Weights of a small image denoising model.
Training: adamw at rate 0.0013, 11400 steps, batches of 32.
Rows from block 2, named by matrix and row number. Rows with one number belong to one neuron. Each number is 128 + 32 x the weight over its row's rms, rounded and kept within 0 to 255. All counts start at 0. Numbers have three digits each. After the name is the row's rms in percent of the matrix's.
# gate: MLP gate (model.blocks.2.mlp.gate.weight, 576x192), inputs 0-191
# fc1: MLP up (model.blocks.2.mlp.fc1.weight, 576x192), inputs 0-191
# fc2: MLP down (model.blocks.2.mlp.fc2.weight, 192x576, transposed), outputs 0-191
gate.213 097:129102053182166141076091092120128182191146115106143050080150158143109140134132129138062081151142245113147116135159195144140089129161095131102121133148095140174124078124179114058080121137161118151152149141087133188151089130140140091132132170050201123150157070171156117101119128112167118119071133109133111128124147070119137131132129151131101172158122069160140159149111111133144131096058158093162128160086115089057137108145126110138099093158146105096183125160136087095083128079127123168137105110135095172147141150109112164093147161127101138166136121100097103109094154141184159128
fc1.213 116:136135119108129080113103142142085158132108122149109143204155111137145158149082115113112115162096125122125093095120185076158129148085135167132181096110151143143135094083113113074140080161111086140111081140138153175121108135158170088086090148107099075081146112111107171150059244137131138136117140163114129196132203102135147208137133142123127158115085107123094114133085069146126073138162142162140122111119136147132036128063165170112074163131166113111108159049120126131125164125104147074174137143127122138110057106129097109233092073114096140127153126147149132131108110130156111143
fc2.213 112:128077071091155111141163255162164149178161121193072158141171124092131096120146109119127136148133141113151113136180111133112104136153106145083111121114125163111092140121083145118110116201065111150174125131117128129142187095129106172144162131155116107149116146101125084166156099140123126126143129117162065120108141137131091146156071150121133170125148119128132139151131101147119123122167096062107129114152139129116093118117062111196161112136150214082121117088168096149060145154183129136098143102117109160171126137185211140049112086106062100136074124111126147182125129117114134190
gate.214 132:075086096140126150124095093124114123131128115144157164164097097095099132063132128107143238064147169108085099109111128156072110105133132100200121112167097159047126136140076187187125128147130143134080129139134109094172121122111141190157109141116132127151166120167088110096130105155109122161153130121151091148139163109097084154124095058150156078115128156101084124153128116097154118082115102168081145098121121107104185128103151099104134145116104091190166047115159181115115126166154072152095153021151179113101083086116081143137097136203127124125136116125166167163164136117106137152
fc1.214 126:120131071134150104116094179114056102115112137153132200130071112113107121114160142093135148088123098133080131136127167108083113134046147064182162163135102193081138184112113106125134124163156185129098070143117135075158144102143121160156087111139141143103185150112135143115121112153080111115167110158175119135089144156112136124109075159154140140089100115070104100139149101053098118095128138191151135119144118082123160113111117088125180205115106079151135137111171128161171177123120113108101129071113177124146072100110099129176073171229120115143131104162170188174102104117088141095
fc2.214 141:131087088137128080164168120121206146107112097119124085094203134142147143130161107091098128101116174123118134151101112122173081107033146155075125126113163111059142109105158110023137158143056158123106051105134140102118103139143115144168131159159123113162110155158118106112126115125107145109119149122098185061166118126213087160166147138137152162115120126135124112124126080110142123181065084173111204122134145090153185081128108116131099164133105148076127136134103138158123130124131145110121081138116142150123165106115139159135131143000103150151094163106143121162189119118113092143
gate.215 083:109132156138172158155058190137105110141099091095143147133150143158155138146154137165052063123166106116136156173146101104146119098194159115060143147084099122180122102119183094154146151073167127142190123153168147109149158182121133145108082099121117170152148156116086151133178134149114118153077134133159091128096091145140171103185109109139115164134166143140125163104094144142180133207157138093089121141077124110080129163191112130099077157156127185067116086152113096158108156147166122078144170078113076131131133136121121109090197116065132106149171160156126053084120146134145143197
fc1.215 084:101086084085045124124114073093129137105110132165137192122119114122141074137132157191190177155145119127107143155159145132090172118160135098165135121129176119095150096120109108205131100140152085143123034108156142126163158153114119098118109158143099113172156139092105090106090092117126048129119108161110157118117133128143164086107080108141108163133153110142138135145130154102077158158101068105149126145110104097107158129146115119062170136117060152166159125107167157117169127150186131125162080083140117071094124136109138102211118210216117126171156138135156163181101153176168072128
fc2.215 092:129162108105131210063119081192126118142091158141068144160112124139097116127114136184163096165143160135197172134096140130117181199221095042159112107149085188142137158130093080053113136116139046135195175151136107118143136089111122105106101135141121128141171129124111088151139144109120123110127121157111147173141112070138151160161174100115081121112135140127105170120109123145085157141134143073110135132134118145116126165149142143161059153171149129093159173174125114141102135112127118121138144146145120135143112047075146089079125170191125103135145142230166159134131102151111164093
gate.216 107:109162130098124118138114118110129027081148128136107139144157144142116096137127121096157133121145110106105137142091112092113146136125130174110130145097178076151119143180146170168189095155126104140136151125144145093123130169132130236073036133154158148118121180183136108164155080120095136119162168160133088104074125125115174068094120118118126163140181135138129114138120116099086133129159161149102132188144133104133156168138104114134100089088185145104052075116076163132152131181224149037084123103090142115134129190149184118085062075165142161142117096133123141105125114131134142184
fc1.216 119:101159114102159115141149112125132122146148099171119104114097101147101058126105150093146104119124172093114112123090150153104158165143103172101157116114153098097112084125089104114112150153130115133138117142175129098157214157143174132133128109104172104154100104211153176129117075045162145138187179098117136160120050148142073032102107128143105108060098078105143084145150147096079179128176177154141119114148107134100112157148115092075128115092126094121155151176158107149114093110094134210115098090129111144113110067107171117074085123113228119066119143108122179117122113150159147153
fc2.216 117:114033135104128095121183153162118121180138141224115133135124098121136127136098158172092127125127109098158130125056113145100121116127165145121159133145121100159069112124088171146142138123160110082109082117106123151113190131116100147129105126172092080137157142210140084082141048190155104120120125134144087116129136113117156160118084154138142142094161130103140140121139128112059125030118038183093161087164135173104125106127114088181201101166124173130120099129139110126122048185113072134100144072114120117155089099155129110108158144114130124108107161158092130195064144122131099149
gate.217 101:107128127145119141132144153117155111149157117153100102166103111095245136133118116088143077188148123097103135140135108190194143132114140139102083161137042106123123036087093159111080125031163140127121096100107176123134126148096093111098192101119146112125152104029139179125110141162154135134080149119140131133122146121140078127095119095131146149163166103204103141155105157042154153130115166179131119135150125111134085092135115145114116133162083120115148169196084075153132114130098123210136087152136138135129146115112137096105147155082163131139140164084095112131100158132146055092
fc1.217 099:108141134143112115134130103164049106083132146145158142173126090150114136117095157141132175114085097181139097124133148155112067117064130104139122107114127175075103150181124092055105112119082123112145146101112153152133089115107140100095157121146172142042130194074190113169089113153142137189138098098156171155144152101105124121134090114105135096113111136135151149123112094171114109085132154164109097133121147152095163100183065190146158137110066143115136170181209154119138153128081102119096139089110158115080127111153121117200159144100020138139107121072137116096150124137039168094
fc2.217 113:143090192137126188146132156165142114148104182143131192150140071071161120116095180150154116120133086072185109129161129145111141151176135169151132098123089124168120218183113113140092141088227152084107129138123118122168130142099142168079213125139105136127150107156161086102111093139090120131112122133184156169099108122120143133087145113156144134104133154117108120116115158123092116094138077169129167112155102180114158153133116107125173086173141099176153069125132110120114111107091129131141096067116154141175115110129107030215164134178221099115143129137128144169094153082142130147
gate.218 099:128127075181181198172142134124130106122122125142109111024118144172109156098172161127109118119131132129124158138133136114125126129171108128104197044130081157086129181092138124145139097086170217129143182124132143173124116124120123160105219113134178128128129133162131088095164164108101120113090118159159113139121080117063201129143108192121151124166149106139111169130117115092164105136123134141076122131077161177041131096121146145169126096082139115167128124125107125122114120075180171099191128085120153138130117202103161113190082128152116097138140150148149142141108147166171132049
fc1.218 099:122093090128148138136050146162163129167109127160128123190119138132143146148123162144150154105148178131154149196139089133104138138099043157155134116124116113089147163162170091165126162087171108116109112048122084120124142152080057159079093132147104124111129135146119117173134126189101150091131107156160137103061148141143156125122197207102140151143112090129093144150112114148144122134247111188131109120119122143151163142129153179088167106116056081131110140089125102036128137108208135127065111071132144112177134166146144158066118121142121119121149101124102147146098082087166109122
fc2.218 102:123133175148141159134163063114151151156072157127140068150127105153170154131160192150110137127130156163102144144110160153150157141098128075109212181114142103096142082087135150137148104165090164101104159171122128094162119165157142129149045104076105142081126102108143141113087130173133133132193072159109116103184130165071105140119037162143129176156157106057159145166146183118135135140115144162129120133084139123126098124103103166131129098108086122147076188104097175091107091110140080078181113155108148128096122158086057135164099173107112129140150083158154046108174117150169120146
gate.219 118:135115158091139103141135121129137122137140113170100102199099131155099139119152099158146095136150150125125128137171063096152122153141166136113120135092096156157116163159125152092083163168097164166115124121122122134178168141141148079091117128110048161094070155071092201135135160202076106151113177141122171166129174094166140140144159185188110147137110179170105137185190161140118111133152123140130163039178115116109089119164107102144126122078094096148164191134148148137085165217133099121150130131140087114136148204116112123140119107104043197114131094104162150101125138135134053141
fc1.219 115:210147107149162124111138136102145125105167176153151139109123155138185127154124206117065068143129122132142175128134089107143143118177149118096165158179096128141130147155130134127125169142102112149168135177174139113179131136161110193220088125136193115163156116183139102096160094045128144135102094126102073085151095132134152052115067119134115118156221134137160114118094148104105152081169124088074115117132091139125130147136169096187174113109088143103102131109163110140135108097046070183105110164144169121140183131080166105089100110136152128114167151139129083145146126096149145158
fc2.219 126:157093123097142084110112191126159184198075095063099107143129147103136122094131144225124107098102150124120122170127099174118100091074144136179133109141154073113143130133088129165126151099052149097142084077111129119096132123113136129131074115127145085150146109144074161181097155162141133200170118119096040124132097154128134187149095144155094148175110126130159109093103094129154122176151130162130086211124113126105148128128135113091101104070148189127095131118088120102145113103176090146038209142131106117128125123131173152129105102128112136144093151155123109056166130158115151202
gate.220 080:158121130163071118175082132124115164134131132130112133115142151116053154118097134151142145098131159124135153087130081224152129152114187125044111164173136093119151166112129135089152143102143085126122113119130173050154161141142109096123057153157206122120122179095131120140157095076120137153174120111149119142171107098137128146148075138090149137061041098110118116086136163092165105177090182142098135145160086117121105152157146135154138111047118096097082065131126084153140117219117096160110099128087167113119139134105174126201102146091087106124123146121158114184105134155088136173
fc1.220 092:094120136107163136112108121094162108118166136097094163118134174115098083133130119096175120160176077103068159168089085143093164122107131168104152097101098080089116134126164147176109148175115129137123140110153101144112081152092113172162113086149077069050162134086174161120141098127201103144112112107144195170189091143113140070142098157108145109139165145178155122104193150161157141077192135149126114093130135132155151117131117124204130113130182138104113095205154158142112190159145187143150162112105113115148193204152183121062086127105083142140145157111104150161118150156086137119
fc2.220 101:086167120118146113095152189161138074144095113072107081154155120119090142110094103068120055183134130136127113145120108126126076101138096134144174133104145110126110112154155122154099141124157167113165206108106113156146103132103123100128027118102157126101131124055130111137098086136116120148147132096082059136114200117129130097099083180092117120119139160116131078113149120133146096101069082124138066162174142160109093130113101123232107123098089141173083152142121077042119141198133110144102135114126091128077176097086145142047140095137104105144106161042132120117130116109121136116
gate.221 074:129119137125154112152155048138137131073130131113115139117153086065094121076123111160126167087138165095122132136124116194111166173129083123131115100110134097122123190131049106060110154128141126110085115152121189149094109107134154149146132114131093139105085113054135146101090114114121138163202137147086133163092118127120155149099106132106141152115171174150136124133100139107145130113238111128119141109169099153128185109145112084105116132154151084153147094140149073201157126139100085130072105216092154148116149143157096150066131128146090161159098150129138170107231132155076170212
fc1.221 075:112096168106189073102132139132090139106159121117102211148129134108114125155176151079094166157144156102156112107129147088131120155091156137147145152126094167141105171114149106142141092134107147124133155206236173159136110138183123128085123141130094103139094103077125135128139142135092106084092169133150110188228148202150181182079068133117088129140148104164117097121099113157136097140124107131150134138164117168108078084123094135114047136151092089100147096146127076095067175110132165108097171142069117149139111154111102150097109160098147152123088157130144076117061132164140132195
fc2.221 061:142085096127114126154059111224117075061098149136094110158151161139155169121097162153145127099134108106124166089092148108092162091110150111022114078184085100180124149074134117131125099121095137157131117117125136157166158128140117101122102138122152152125093141077159182135154106091115141103099152162151111135114162127125103131137097094113092115141160103093109119121116079214142165249078175099158165107119118156120113133076076073107063150172093113085103172124104150128187107136161144134201095154108109125085141129098118139086180119183156148109133102110132101138107146113153092118
gate.222 077:137109148143155085181153113103149092106080135016083150115145117079105119086121119097165109124133072100142123142138142122131093133073078177119094079055086146125156138171151167059125115171091146111102135139191115103134151152124142117120141130135149086134104182066124111077092121210139106119149094151162197123128082147094126188142132122121172160120142112112138138132119137112196181080227127062146127136110063094157093142109105138118092120121150132108097147168151137107075083180190183132146110160117123102127103148103120121121093158110140147116113139116108127161074086170073115107
fc1.222 072:097102098138139072085098167154135161125088125130131194053123151122150096149143115089126131124105107143110139104083101082128167163121108089183144121153124143121090156142142155067126141072097054150113125162102158145103076118145119127108142099154096145121072052034137133140134116163112127155155217106153125117203158122128106086180068115094102139046124163113131122087122119136185124155146167076133114109159142142129133105106156156096084119106137115104155162159143120114176133173140102139185125191148147147129129126147162154081123160109037097086095116176112106139160089211149150164
fc2.222 068:128144086140191091148120140149094109113124150127132127148108196151211163113129080186103123131151030119139111144152150129122139115074132114102132134109157152179099149089107148149093149119145179154143152132152133153136139145205066134112196144144130076142116135074113179162103102063112146167152121160141086167114153143087090137043153118119099100172130111103152114138133117156165130154154098036156118109064162192147139131119124117144118101121148089116104166089126174033126133146160052110137092125117145123129103193119127185140117104149135091113129051120088131160163158125181153147
gate.223 162:165150130160136166143012101255123137115145171138112150101136117093124121112131045130108104110122121128111146139127157127095163027117130081138085146169153123133136173159159131119170139079175136169152128110091132129123143101134111141127090130140143151081142099164138135146106141101142110089144131126063112034066125111076156124148142155154148128103095128079123157080138125096085119107107100143153222159151174097148150114127081126124154066104130066116159116094127123136145120125125117120151146117173158113110110119144108102144162138056126118099191170121178042191141108120110122141
fc1.223 188:202104163067142196130111143122132136165181087127084122113156099157090142096100130183175127137134159151151053080118137147040123155110107123176029098136195114129178145131102129070084124088195195114230088085153134181116120136090105124119135151136126139129175129126096158156125094159101136106116134179186089119131094113134096137245099104108158147124068132113105140125140172151137110126156138124108088131173159151149145092141118148178109153167152139140112153173092112114130152153130131150130160109183133140130132108140150160108137121151110118128108128153203129153140072119154140126
fc2.223 169:133122114141091108143176119229067116100119066080107131088162116140145139175125148119148126138110160135137100082084192103121072116101145126117102098130150105098119089126139133093110151132099108112110062119124128056109092131102105118147084146158141107118114110109095111124119101095151145117176101092044141070091160111150120109091121064130134125096127144124119170120132074001146131180127118107155173123118068152123097117108127191155060144104002098110129121144090127119094134148138121093115096096153116105140088108132124198110092115129121136206102110086151150159179135128124124102